Rows from block 6, named by matrix and row number. Each number is 200 + 20 x the weight over its row's rms, rounded and kept within 0 to 999. All counts start at 0. After the name is the row's rms in percent of the matrix's.
# weight_hh_l0: GRU recurrent weights (gates r, z, n stacked) (model.rnn.3.rnn.weight_hh_l0, 384x128), inputs 0-127
weight_hh_l0.317,127,213,170,192,219,202,220,209,202,206,212,191,208,173,205,192,211,191,209,179,172,199,198,200,255,191,216,217,202,187,200,178,182,214,214,219,175,227,159,222,196,206,189,238,195,217,174,210,212,218,210,201,212,167,233,236,180,211,193,192,202,197,76,213,213,189,205,193,195,193,226,212,194,221,201,194,220,208,215,209,195,181,207,216,228,182,197,186,195,171,203,195,185,210,183,186,218,177,238,201,227,185,214,198,180,219,213,194,191,213,188,191,190,223,199,223,213,199,214,195,187,207,188,173,220,205,210,187,190
weight_hh_l0.318,096,243,216,214,209,195,200,235,189,187,186,187,217,204,208,169,205,198,188,194,214,223,234,156,184,202,220,197,188,209,207,195,190,163,171,183,224,230,205,184,200,197,215,185,197,219,185,164,188,215,198,185,176,177,165,205,160,161,179,197,207,213,199,99,188,211,175,208,180,201,187,199,221,218,193,226,220,220,177,203,204,229,203,193,195,184,206,205,187,191,182,223,231,201,196,203,209,188,213,145,212,198,182,212,204,209,197,210,219,192,220,209,184,204,181,207,163,185,186,199,197,188,202,216,191,168,204,198,184
weight_hh_l0.319,107,182,202,209,190,179,212,218,191,215,160,253,223,229,197,174,210,217,201,206,208,205,200,178,203,189,205,220,197,191,194,213,217,211,214,194,208,199,208,225,202,214,202,175,199,232,197,211,198,192,210,225,205,198,205,200,161,203,210,196,198,190,196,235,90,212,198,230,202,190,181,220,190,202,169,189,177,184,223,170,208,207,233,177,193,203,168,240,212,196,193,188,192,207,226,197,197,228,184,221,182,200,170,222,204,166,197,200,197,201,206,179,193,193,188,186,211,230,210,211,204,173,213,166,167,223,203,221,180
weight_hh_l0.320,104,219,205,173,197,217,243,219,205,195,178,185,193,196,206,171,153,178,204,182,213,182,205,184,187,204,185,208,189,230,234,185,174,210,233,175,213,201,181,196,183,219,218,186,186,195,201,229,192,218,216,173,212,202,213,192,190,194,203,228,202,195,156,194,191,113,201,208,183,225,202,159,192,201,186,170,251,195,171,196,184,193,182,238,209,209,202,208,194,209,235,199,218,201,189,222,220,206,193,220,181,162,206,196,190,195,206,194,166,220,192,207,179,207,215,198,199,225,219,185,208,204,170,231,215,217,219,208,205
weight_hh_l0.321,096,208,164,207,182,174,184,210,200,220,223,199,199,251,177,209,234,192,218,175,201,201,229,219,204,215,214,220,192,239,195,178,223,200,183,196,202,203,220,210,193,166,197,195,193,228,196,195,201,205,201,215,183,209,200,217,199,223,197,195,176,215,191,252,230,220,128,153,207,204,202,220,215,214,193,204,181,223,216,199,235,193,193,213,194,214,226,192,192,219,184,214,179,205,209,218,167,168,234,192,206,207,222,196,217,195,233,194,189,185,166,223,204,175,182,224,179,158,199,201,194,209,205,208,228,196,199,180,243
weight_hh_l0.322,106,220,182,207,204,247,207,194,159,200,195,187,196,166,192,205,200,193,189,212,200,200,224,207,164,177,213,208,194,210,204,218,209,166,237,184,206,228,210,176,190,166,188,183,171,194,174,183,191,185,196,180,183,225,180,187,220,189,204,175,216,193,205,204,192,227,176,78,186,195,197,170,211,189,183,200,195,190,186,181,208,221,201,214,179,191,200,214,207,181,198,219,197,218,198,227,190,192,196,225,216,222,211,180,217,197,200,211,200,192,200,181,199,233,208,222,233,229,183,198,195,200,217,204,190,203,201,201,227
weight_hh_l0.323,097,193,159,192,179,223,225,230,198,201,230,194,180,255,186,199,198,166,204,220,210,152,198,189,199,208,212,180,202,234,176,245,204,191,222,189,179,228,210,189,209,156,210,197,203,188,206,178,210,204,182,191,210,202,184,179,209,216,221,207,181,210,207,212,228,194,179,191,134,218,206,224,189,222,190,192,196,199,198,214,179,191,196,183,203,157,228,186,183,189,198,209,189,217,205,211,173,222,180,151,206,197,181,222,181,165,230,188,214,207,191,194,222,208,212,196,223,197,179,194,213,236,195,236,223,177,189,213,202
weight_hh_l0.324,101,207,202,192,195,189,200,226,208,207,188,250,214,215,205,191,171,192,181,195,207,180,210,204,222,170,172,179,202,193,208,183,174,189,225,160,176,199,162,185,173,231,216,169,228,159,234,189,181,210,182,201,222,228,212,178,188,197,240,201,214,243,197,169,203,195,212,197,211,139,209,197,148,196,231,182,200,221,198,186,194,169,215,195,204,213,202,203,209,253,194,191,190,217,224,183,225,199,216,194,177,198,199,181,198,197,204,169,198,239,206,222,185,191,194,219,212,198,205,199,210,189,181,185,208,222,185,200,230
weight_hh_l0.325,113,177,180,205,175,193,205,204,220,207,198,214,187,210,200,192,180,206,204,193,194,206,203,222,245,197,185,182,177,202,172,226,180,181,234,200,194,177,206,222,200,228,218,190,192,198,193,201,233,212,199,186,217,185,182,209,175,230,195,209,194,215,186,209,210,205,210,198,236,193,89,205,210,202,187,211,203,207,215,178,182,199,213,196,199,183,202,222,194,184,216,200,200,191,195,184,181,185,268,176,177,211,220,165,192,160,220,172,213,190,186,176,181,222,227,194,204,207,192,208,157,194,180,204,200,186,208,209,216
weight_hh_l0.326,110,202,182,189,181,156,190,174,176,163,206,192,189,219,202,216,206,216,198,225,177,190,191,206,188,189,219,202,192,205,172,179,211,192,180,190,213,201,164,195,196,199,210,195,191,206,205,208,210,184,186,203,203,216,210,227,183,220,214,224,207,236,193,198,192,198,203,206,206,203,196,74,202,229,207,172,220,166,231,206,195,168,217,201,208,179,186,191,209,199,197,202,227,183,147,191,192,164,187,207,197,190,187,212,178,196,229,199,195,230,181,161,204,198,191,200,212,186,193,199,205,189,209,201,199,228,216,195,190
weight_hh_l0.327,107,204,186,203,226,179,206,181,219,230,213,199,171,194,202,180,208,182,200,207,199,199,199,204,186,199,161,195,198,212,212,180,195,212,215,189,221,178,196,194,176,181,180,177,174,210,219,203,195,193,160,202,207,201,186,189,229,228,201,191,176,205,174,180,174,198,196,172,161,197,232,199,108,180,197,214,177,182,190,212,208,147,201,201,209,193,185,183,199,205,180,162,209,200,214,196,193,184,185,182,171,188,199,212,200,220,196,186,180,195,236,212,194,209,218,185,188,198,211,165,191,156,170,220,225,249,176,179,195
weight_hh_l0.328,101,182,207,195,228,208,202,206,236,186,197,175,183,208,197,231,172,176,213,153,215,190,200,201,209,172,185,181,205,206,208,196,198,189,201,171,192,169,170,194,202,186,212,180,213,213,174,206,199,213,195,205,199,198,181,190,219,151,197,179,190,206,188,179,222,174,216,210,167,178,201,177,196,123,176,206,182,224,173,186,206,180,196,228,202,222,234,192,183,196,190,196,227,161,185,161,210,224,207,204,214,203,173,191,214,239,210,208,160,213,146,199,193,216,218,191,203,179,208,196,212,194,212,206,204,230,227,195,185